A small image classifier, trained from scratch.
Data: trained on numbers of one to four digits printed on busy colour backdrops, 295000 training examples, 1.0 epochs.
Rows from block 8, named by matrix and row number. Rows with one number belong to one neuron. Each number is 128 + 24 x the weight over the matrix's rms, rounded and kept within 0 to 255. All counts start at 0. Numbers have three digits each.
# fc1: MLP up (model.blocks.8.mlp.fc1.weight, 1536x384), inputs 128-255
# fc2: MLP down (model.blocks.8.mlp.fc2.weight, 384x1536, transposed), outputs 128-255
fc1.1435:069156122134146130070123089150147139124090139134110140124147161121140124133143148126139128131126159138134122151119122090110149125112100134170129130120201096126119133169109109149132129156105145073165168135125137157164059110153146084096150095120136134114126119104118142174094126100107136099160142139116147176187141107131097146160135150109144126124116109092138143129121112096132161100165
fc1.1436:134111096174162142128135113129100149149126096128134145099115141120116146101151144134093153114149152096139074157149165110140091094104142079137125113079128085116132160154141147119105136150121156141091143118154167141108133162130141145138132119156123113155155140136107116120110139104150123143138162108069125125117104089140150184133163150096138090092150119106133107138125132131121135132161
fc1.1437:125154104137127122115143152146142136147168118147154147123100134127138159153074186099112151091116095156128143131143118104120140078157080149148112118110117127144121096104125156161146107137143124075128152134159122097145085115120113144136176115176125178119115097099126099135155180162113108135097123176104119133137128154130124121164148098134151143116136098134183123115132126092120120103132
fc1.1438:170146113115128138134126124123110141162168082119135142098176152146125090192117165134104118119128182110131142131148115134147100142127143115121146089128132129136140110145145154107099160167127147139150125115091140122108072155075179167116162114153096147124124148126126086141151098128135130119143137152063124122104101101096131128124156134072202111133147108181111107152106082141127122133119
fc1.1439:133109137121110119113126162142139090152124122108158144100142130166160089099141153130123158128089107152121133156116127080140119146140134104124173133137108110129142144140133114143121154150162136173153145135132130106119123145153099121098093166157128120143124141156099090114119104122139110148133137107131162141147134114162099150148096135137105121139130159166134157135114150073119100104108
fc1.1440:140086136148148120156126117158113106140121084127118140143100138103139140155125133173121131137103146120122140109135141108124131130129168108102161097113108116135076091106118094127174167120106128140153120105131155153181114165117128090125141088176096111115130132116119115128124117134121113143141140147132145120115141098110118115111148123138153133100114104131126118094140132141122107093156
fc1.1441:140107119131096114119108145108119139105118137116124112108094151165136110118105105111108110148120098149105118154150141112154121155125124148122069103139162158119128171093094150161088146134161132130094181159160151174147113125133156120097111103144142163123113140140147116136094146135118165113101142152146106152119140155160116104105165129088137150122122100116122132133150111137139161110123
fc1.1442:114132145119171077122173132147167131109102118133101185104160078173129153137095163145111122134147096105087116156109081069148130078164138126120113106150122179136082053102101121095151151176110103142184096149174112134125125094105133131083127103131171155106070099162112170122107135115125174127117148140123113071123126152081150104146191117171163165186114109130127133129139092104149165123130
fc1.1443:089133127176133117116164090116155143080130139119148107121119139129098142139128127134144133155159134113147137169118131139111116116096136125157134152136126132164165149173149147128094128136128109083131114117134120107148105093117112144151108125178157119136150133104114121149130084136138080155144158132114174144118090133078148101111158093144185147137148141142110152166141100103134173116116
fc1.1444:110157176130179106130096164096127080111136121116166136166128160135097127161103179172124126142109073127123146141139159156158132092129152165144125117104108124115108102168117141137139108142156210071155112105111078131129112157166126140145114118113100141107100133076117112157132154076148142119169121169142084144148150141158131145115135127104161139132125136148116127126136069136130123123131
fc1.1445:104177130108147144133128097127138154120124097159134145113100102101129118125134130135133156098102158107130139126121106111078105134111120132096120127160176160142127198117144139114143120138101152093104114135125131100125110092113149155088126145105121127137135133113127096117110143138164107156180133142105104099119107099103139136170158125182131113165151143133097130158161142113106149102116
fc1.1446:137137145075127139141103097071087151090136133140096117135116114111135148155129117136150141154158153129120140184161102077116133133150135134100147106148121133140127153140108121165175122102166071135088131112101152104147124145091169135111107144081084142164154114115147123162122150179121141086122136141124107128139105121119119124165106134086150150158162140111099111156125082161163154126089
fc1.1447:127153135138153146128167152109182148123069152114125129164113108127114129100129162106106136128147153173130148111134162102116134121155111115118128142146145130086124125111086128150102159130128112103127144148142139109112143111155157126144187134107125165144107109133164114105136163115157132143095137169086084158140119113095110121150116118125152140125147130166130115136155120139112152127115
fc1.1448:105153109138108096148114117126175111143118146131107098174118066133147144139151144164141109157135134160082099180107118135116077093116111142096121136141159152154130128123112102104086141109094114157103101148116131145181138109139127159111142158137068121154135138110142146137104098123068124132194113158153141120130097141147084153133067092141110119079148116086133121164156123128106141103141
fc1.1449:134160104147172127140099115149167111136139139167129114148103137132115143112154118129101125140099072132145130134105107110153156148135107132111117106109107119101096120138084100140107164115126174125120153140120178090130168129155098117104150131143130125175111104109128109129121136161110146125088131124131152137157162128147131129159118104147125127155124103131124130158127077097119149137135
fc1.1450:126099132150132159119110112120159110136134136122152100114089103167108081160114129156100109118102136133169152115101160092087145146097127135123090136166140171133171131110143129148161105156088126108115159136131097139164127135152113140134112131134131147136127100133144100102100140123100126169109121165112138136111144131130147094133136130118168113157131097154145089160130109116137166124124
fc1.1451:119149114133120173121134119159113135108081174123129137070172106080120158105119151118121120133134130128132099160147117104153174129121101115152104125114092148118107108138172122130155115132169121087176123104151108147186176124150119136123140154164163145163125143095136143134179091125156106125092139127147168108136048117108113130136113107108120124103136104116161138142095118138165117161111
fc1.1452:156122159118121127147120117111096137131095105084130131105079153099118164128104130153118085130147117112177088119138079141105169125118134128120151149130169114152158137100163084126136117157119124090153102122121126076137112172104113141144116133134158143095090136170142133136161119111126114164158112149093119116129091144121139162103180120149097125138096147155108126152147136130155134127094
fc1.1453:057128112129180109126145138124135135138116150108142113054134106089136109134130118158101154134160144141125160176113138140141104137138080145111149149137107137194127127099148105084126127138162169123137121130173136110169167153158118167113115118162148122150133112121118111078100157143180159167091138131125105077153122126153076105151113145102110148097149096135141097100123169146152114112117
fc1.1454:143129130102134130135107138115149084126162108123118104120116117100142102167069127116139096144094144107159134100122136138146175153124104094116140086122123155131105167127134069132114118132105111099157131091101123107118119135146100213125138125092133133157179169111075124178123119106160128152115117146115118160131106105135131163129115139100061091144078123115119127085144115128125142083177
fc1.1455:107120134141106162117155093100122104144136142097118125075117103091121116113100108158108150082135092112153137181157139102116096143122069114137122074085086147123138127111120105151107136130128162144139137165149135102135124154126163164118113126173129093130130138120138100122139109111091146061092110112117121122142125141141122105114099090065124115148162105112092148123072152082137147150092
fc1.1456:130118139106141064185139133156118117123152096153108109135126096141124155120164119156170093124114133113132099139139153125133102110118125119149116129152165142147094113116078142120119116109111174125099146161092150181151147113135121115145160146110111108142140113143113109167146076090113125102146126109105159127123101138148126141112157144149151120085138079145130138148101165101114146144111
fc1.1457:123141161111113125126147132131158124125123148140095178085119116100123170134173172138110087162133111119163138160106097139097152151144108130114090121094154142101073122078106121139117109111087152122144090098107137162137170145145119152093171157142095167164116142107155145175144131099117102139137079155149156113091161110094138129126142132118144164085118134115162115176122135101113163119109
fc1.1458:126115101158125136125145133115096106140140070130121150100127133165130129141127112123094124110100140106102109137129106106137134153113156067115103152153142135163103124138190161150121121126129114127102135132087112110141122082112111114117106158137124150098138154143117158114101125102143113118099108170148120132136161104161136107128141133113139078103150151125168105093124130139096124158145
fc1.1459:125100120106085128103111106131115111128145112119115131176132061139135135145112133152131122136122094092113154159168135118080159164135128103098135148145116125088133080114087100111096105142114125138131117141117125093102135105096138160136171138137107172140104129144117137119141151097080141084143168138140094129113115160092134129168123115145140122106145127138105119153137114152132133118105
fc2.1435:158105123124122115149158165091149101106151113135125104101157130151141119109152100115104103097134125116164139147128110119137111090146130128136123157131108079129148158116151142123131121142124141123093112133152104112148154073117132175145137108127161106147084157118143137177098175132169137126098135129137100123150158107141113116134134098102141161126137119175136143108165147111142130146119
fc2.1436:116133139148136166152127101116127119136157125150137139112169130139163096128099127138095105116075110111085138121159152130135131165120097108153153102142173137152160115133123165110127145161134109118095113128123126152119115143105131158113140109151158098139137108115143148092103150130128151113131084145149164129133151118102125136077130122087122116127169151133128130136138124071128145136136
fc2.1437:120159086107142101124120145121122116074117107164163152157126124142069138108110109131151121140130118147136093110181171112118101113103117129139150106139099147132176108114102128118152136151089163126101147168148143131113174121135129146167120121125114142122118128113134151099118158122137119165110106142090108138127140151129115120090092155124167131136094128148136182170107139152078098119130
fc2.1438:125128073142139103082158167144077148155149122132153139114131125124109142139121119163101110126127143104128113130083122135155116115142143115089161132122121112125103166109157139159129143157123131144131099117124148135092141127156123128130126148150126108143146153143144115170108127133099113159127142138153113109163160124151151103175157127099137123150160119115086149153166101128118163117158
fc2.1439:107117124146151098159158110166163126114127101121153092146108113107147135096085122113159129144134137134122117138135124133106150138083123164115104114140116145138120102135140107115137105104116128110134107120125144100149164160172131127168104137124149132104141102111111174079147125139118133133161109102112154097100099133148166153090110108092140100121131135114106149140141103113111156118124
fc2.1440:107130150107147122166164129117134156177087151121141097114101107124108168155100089114119159152119104126168119118132094144112136125114135133138097137147109123089121139147158164158104110097102151104090146122143104116120127112136087123106103111138095140131132136113138155089149103110142102133130157120107092105110125164115082098125112144147133151105186164089138145131157155127122157164115
fc2.1441:139160112127163117133113124075154115115090090155094099105149088127130141127134170123124134108125106100134130132141147143124119135167105121106101140079108149157108145142139172108176095076143144137134129123101134164116162144146111161175169136128150172145117118102126092124112099087137117167094135127101139110121151140104121077130131159133144088096159199100096146134108106130119118145131
fc2.1442:119105119124122108118180147135098130158183095147111124104111105137127115123132110136149127142089110121134165146092112116149139132138118121141127144117120139127156145134084128163147131138173111140129131139115111137128140100124114125115134134131090140099156151119147137217123132159147111115147139102130138133137098101121134076166095142130151154099126113106099154131145147136089102124103
fc2.1443:133134099116102085144115125107124135136146117106097113123102123149135151097086144156110137117147140143098120104110125109140131151157119115129146116135125138133113172108134127114150099089122117150134123118144116127143135140133142119093114156085106092107137165180147138192107135138174141129110143109135108100135109139111137150141124114121122131154085132135108116110171157151101138087135
fc2.1444:164128095142127165136108119084125113112112148156113132125106096193099151101133122099133164169122134125103112125100161123145135140129143161153126108158115169162153141106133114121159123128106154110145129144106131154127111101142129141134132132111115114158149128169145114126126160125128160112071123107105104112102166129120133150128095102124125122125103110124101149090117151151120132163131
fc2.1445:129168109116150141143101130108114140115105129141090087140167114126121114135145142161113120107136130116100099109140136109113137147137173162120159114143110115087156124124111146138116121131138161102126106118158139111150151129125169161116157128131145088130177100140120172150155130142123159187125120134139124135112126128154140115133102093090130147118120167124126109099148162108144126141138
fc2.1446:123125123140119094097100102157138117149120146173152118113109118142137152138103118155148122157092090129130123093120111141177146098142135119101122101108123110112133132138160136115122110161143106148140113163114115118130126101135155102135104162136108148128137160116165108160106145149097133140123144156119149125124161165095165157126127105129114141145105149155113144162107135135114137121150
fc2.1447:085129067106097113144115126129146104141134110133104148160149127098121134149177107119122162163100062113140097152117107169120110124088150116114169105136123136145126127125120134130099137166144130103102141138117093133095131065171097107123125126168169119095151152125099163140127136118133107165102104095139083118136088140124099156115135131095178131147090086115107121116152128109110122147132
fc2.1448:110120119158193085099145088093146106107130139133134167072162148116127096100137075107109109126122086148138163107123123128136105100174076166098116123109114141137117156130130128135100108100145144096142123157136119118103121107160168083122136065105110136137150130131137068236129090132156165143115113123118113091142122128137152165145141161139114118104128133125111141145148154111119124091147
fc2.1449:145110137112112118130072094120127113161134131120135099137125155136100102131128136134146127112121090118129118133119109172094111136116132107136111145104138122137165125120093146179159143128119142115123122100101122145145112105121168125091153101131154152148137084122141135093137149140145113122078092145151115143115092120139103132134152179089131096104141167151144104131100085097121110156131
fc2.1450:147159101157147113140143141082141150110131095144103134120159097095141159120116127160159137119170161110096111147149129127155127178141140128172110123115106184167101136146147146118103149104144099138106108157121137128169167149093122132142084140098146130107119127121125104067105109131150136089101084141104105118118115107116135136126151152129082156119111147121119095120153119147168093142146
fc2.1451:147102130135133142149157104107155152097142120118135103100104122128152109144146159141138096095149139121145142102127087169169119145145147104153125187124168117129125121137079141127151134149158151113093160110136149122105106087122129151116139154113140118113150156201115116173104117138164168149140106125127131131104177137156145078103164150124150134133099127158096140104151108148104123183117
fc2.1452:090109157132146109118123104141137113147133133099143107148175136137108132072093119146154153169093089120123136125102104120144130139094157168135102119094172104134159155126144149142140122120148143144152151114107147124130147141161135152166154110064137108111125129134125157198179113112118162166125113071091145133138109125120153115143137138137137108152104115098090115149165144147111153081141
fc2.1453:120146109156142100110095119136164131141144116142091132128121144131125098137114149113148152110103156128123091163134131140127087116110120144107115128149149148132173080158114166136142093155134128128125122132131165145147131078124128099145147125100144155119097136126118117133129181134137150133112118137124137105108121133156172144124160104170127119133140129137117149145150160153126149155131
fc2.1454:107118159121135119110143151180140168132149117149151117169158109117070129151148137102112085120122115136134155101095113123162130148127158133182134156125120122142130101110160101116128152122149137143096136126166127118092087162153151123108121127138141099124102151157119151201089155146113110132078115137135138146148120128111106108112145107149159130130105129109172126134145148130142159076122
fc2.1455:126128133123149147140137138153102168185146132084134116100103144125104120092150117141121166144150107116143144098118149180108153107105159142142171134112118091100142129165146169112140149093134130130092146132087126133135127144097123115105167140131142135112076092102099163090135160119103153130146161128164141133100138117104098118129160168126124147162129102168127152096139093104103124151141
fc2.1456:159140099115181164159104087084161098138059125102140163128131150163157086105164087143104146157111121132085135116100133100101075159139127102129170090131132127114073102172143132140104147098118121111158104090160137157128119127133141135131121089146083160121148126137114127188146114131145157123119140137136095139136148144133090129110157095169131122178099143103131150147129114154095176141153
fc2.1457:150148146159161150100127109137135146135116119107127112137135124150155164116150115105147071146124136135136154170143127128131121115122109113132150114140150163113145127130119091156150112160123111129116110137131144122090087076137150128131131121125127157144103112115131114161096104124140118112065136098143152073138136121138114162127140129130133124118079158107106125109152131183099158131099
fc2.1458:133179127157152157123155111140155108144149137152187145164132150073182145127101097150107101135129122158093167088152154135112132098116117114127110110108165128116141118148101136139149149113144077143107115133157181118146154139095157097112103132138112129133113153128128123057126142101149112107145124110104141133115097134148173162141123118144108140131140122120127080117132124097110148133130
fc2.1459:164102114139173102150196152119108180115169121146124096119113145161136125130117132117157129117125147115131125152125103099105101087111153125126136097122106130087145120134105130120153109154117106128090134166116113149114108093122102132135117167123118139139138155114127117185160096132145133155114143109106146168151130116121084124134172120096145110151096163107119154156131138118118105162136